From a checkpoint of a small spectrogram autoencoder: log mel input, encoder widths [128, 256, 512, 1024].
Rows from block 5 of the encoder of a small spectrogram autoencoder, named by matrix and row number. Rows with one number belong to one channel. Each number is 50 + 15 x the weight over its row's rms, rounded and kept within 0 to 99. All counts start at 0.
After each channel's rows are labels from the 100 clips, of 14976, where the channel reaches its highest value: "band" is the frequency band that holds the peak. Only what is clearly more common there than usual is listed. The data: notes from a synthesiser with random patches.
# convs1: 3x3 conv (encoder.blocks.5.convs.1.weight, 64x64x3x3, each kernel summed), inputs 0-63
# convs2: expand pointwise conv (encoder.blocks.5.convs.2.weight, 256x64x1x1, transposed), outputs 0-63

convs1.62:53 56 84 50 37 51 37 43 44 20 38 78 71 53 50 55 55 33 68 35 75 47 30 47 53 45 48 37 60 58 60 58 47 72 63 53 43 52 53 62 70 77 31 54 51 27 89 46 32 58 58 51 41 40 36 29 70 73 45 51 69 60 79 55
convs2.62:48 44 29 37 69 57 28 56 37 47 41 52 57 31 44 60 44 31 60 56 53 61 30 55 53 36 51 60 48 26 28 40 58 50 48 66 41 12 59 42 34 21 43 58 51 57 84 40 41 56 39 37 37 47 41 42 32 53 59 52 59 67 35 40
band: 4000 to 8000 Hz

convs1.38:56 26 54 47 59 66 25 55 55 35 59 12 36 46 52 42 37 73 58 47 64 23 58 46 35 52 38 41 27 78 41 51 44 54 44 58 48 64 31 49 54 47 71 56 69 36 49 64 49 62 30 86 34 37 46 61 37 23 38 60 27 62 61 24
convs2.38:63 25 39 56 51 42 21 48 26 67 62 50 60 53 46 39 56 62 44 43 47 43 55 43 44 56 71 61 67 38 63 24 27 49 50 45 70 23 50 46 21 62 64 64 49 53 25 41 43 38 67 42 56 30 55 58 56 27 62 47 45 71 71 46
band: 4000 to 8000 Hz

convs1.48:57 49 30 53 52 60 66 41 64 25 33 40 40 44 53 57 51 37 54 26 77 48 49 38 47 27 54 43 59 36 46 41 43 59 42 52 59 33 36 51 22 55 74 29 43 46 39 12 76 37 31 60 62 26 52 34 38 25 72 18 45 73 41 58
convs2.48:46 44 27 36 36 71 56 44 88 55 32 63 58 59 53 52 25 51 13 54 32 58 46 58 59 67 53 38 60 46 61 50 54 21 30 40 50 46 55 34 46 63 72 66 13 47 55 48 49 65 84 47 47 42 73 25 46 66 33 35 43 35 25 51
band: 4000 to 8000 Hz

convs1.17:70 45 73 63 40 61 68 37 34 52 43 80 43 43 73 49 52 55 61 44 57 64 61 59 54 28 24 52 47 58 65 34 51 64 50 83 52 24 50 52 33 68 40 69 36 60 56 20 33 49 56 69 20 60 55 44 34 40 38 53 65 49 12 37
convs2.17:34 66 72 41 75 57 44 50 56 35 46 51 46 52 37 36 48 28 44 37 34 63 43 44 42 60 51 76 49 62 23 48 72 40 25 81 57 54 21 48 50 45 53 62 61 34 51 23 59 42 55 44 74 36 26 58 49 37 84 41 43 37 60 49
band: 2000 to 4000 Hz

convs1.21:56 65 50 61 44 51 52 62 53 44 37 38 59 42 64 67 58 68 52 47 39 30 72 80 72 44 46 29 71 52 62 51 41 61 26 31 58 59 24 38 42 81 31 56 66 44 63 62 54 60 67 24 64 49 67 74 17 48 52 60 35 41 83 64
convs2.21:55 81 31 54 35 29 44 73 52 40 57 53 30 43 28 34 13 44 43 57 44 43 31 30 58 23 47 61 33 23 49 49 44 42 27 55 75 37 40 47 23 26 60 51 36 75 27 44 38 21 78 50 43 44 71 60 66 32 32 52 69 29 53 33
band: 4000 to 8000 Hz

convs1.41:58 73 27 55 49 55 36 37 39 49 32 49 86 34 56 60 74 51 52 42 55 67 42 53 31 70 40 31 41 73 38 63 31 38 28 63 68 27 60 55 48 48 37 32 37 48 76 30 59 46 61 48 82 46 57 46 75 70 47 54 41 68 68 74
convs2.41:30 41 17 54 28 52 49 59 55 54 35 53 40 47 51 59 58 60 52 22 69 57 60 50 55 00 44 39 30 28 40 67 49 40 36 75 57 28 40 64 55 32 30 56 60 38 36 46 49 46 26 40 70 32 71 52 78 46 53 47 15 79 77 50
band: 4000 to 8000 Hz

convs1.20:47 57 67 61 46 32 79 22 40 45 27 38 46 64 57 64 79 37 47 68 45 14 28 69 48 52 51 38 53 67 62 64 34 74 29 63 66 42 35 48 47 79 38 32 36 62 61 57 54 49 56 42 46 46 31 36 42 33 52 67 28 55 69 67
convs2.20:48 32 71 53 45 42 38 55 37 48 57 47 63 36 44 55 34 39 53 68 61 99 60 59 56 49 34 52 40 68 35 59 37 22 43 66 66 49 62 61 42 36 42 63 65 43 14 68 41 23 48 68 59 39 63 29 76 31 73 50 26 45 56 66
band: 4000 to 8000 Hz

convs1.54:42 70 45 60 46 79 61 68 57 90 65 76 55 54 55 53 66 62 43 66 71 36 55 48 47 47 43 51 44 46 71 26 71 44 48 50 38 23 56 47 48 62 50 66 69 41 52 28 51 51 32 47 74 45 61 35 37 43 51 23 49 87 55 19
convs2.54:47 45 57 48 62 46 30 54 40 50 63 45 53 43 41 39 41 25 26 46 43 59 30 28 57 56 27 71 57 50 40 18 44 46 45 58 47 50 30 51 48 75 37 70 58 39 41 55 55 52 15 53 44 67 60 38 43 51 47 44 42 50 30 54
band: 2000 to 4000 Hz

convs1.43:66 39 52 70 59 40 58 43 56 59 42 38 60 45 64 49 51 66 36 63 59 37 65 52 44 28 66 41 56 34 61 70 50 62 58 76 57 41 31 21 35 63 56 43 46 68 86 18 27 62 50 52 50 26 51 39 58 22 48 26 29 20 30 42
convs2.43:34 73 51 65 28 42 45 50 53 36 46 30 26 62 45 50 60 58 54 47 42 52 35 37 49 22 55 64 61 34 41 54 44 36 40 57 51 60 52 70 37 50 25 48 63 38 36 68 47 42 37 34 58 42 62 35 41 34 56 52 56 66 49 63
band: 1000 to 2000 Hz

convs1.57:49 68 44 49 56 40 48 45 53 09 42 39 49 48 48 37 49 63 31 25 34 35 46 41 32 54 33 55 48 35 30 38 65 57 47 56 47 24 57 67 53 67 71 31 65 52 88 63 27 46 41 36 38 30 80 61 40 32 68 48 70 77 48 47
convs2.57:90 68 34 22 57 40 49 49 51 34 20 51 61 00 33 72 43 64 20 48 54 28 44 36 40 55 61 44 62 42 65 54 81 13 39 52 42 57 32 57 73 57 39 50 30 65 67 48 39 48 38 38 81 60 58 63 40 70 30 74 59 49 57 23
band: 2000 to 4000 Hz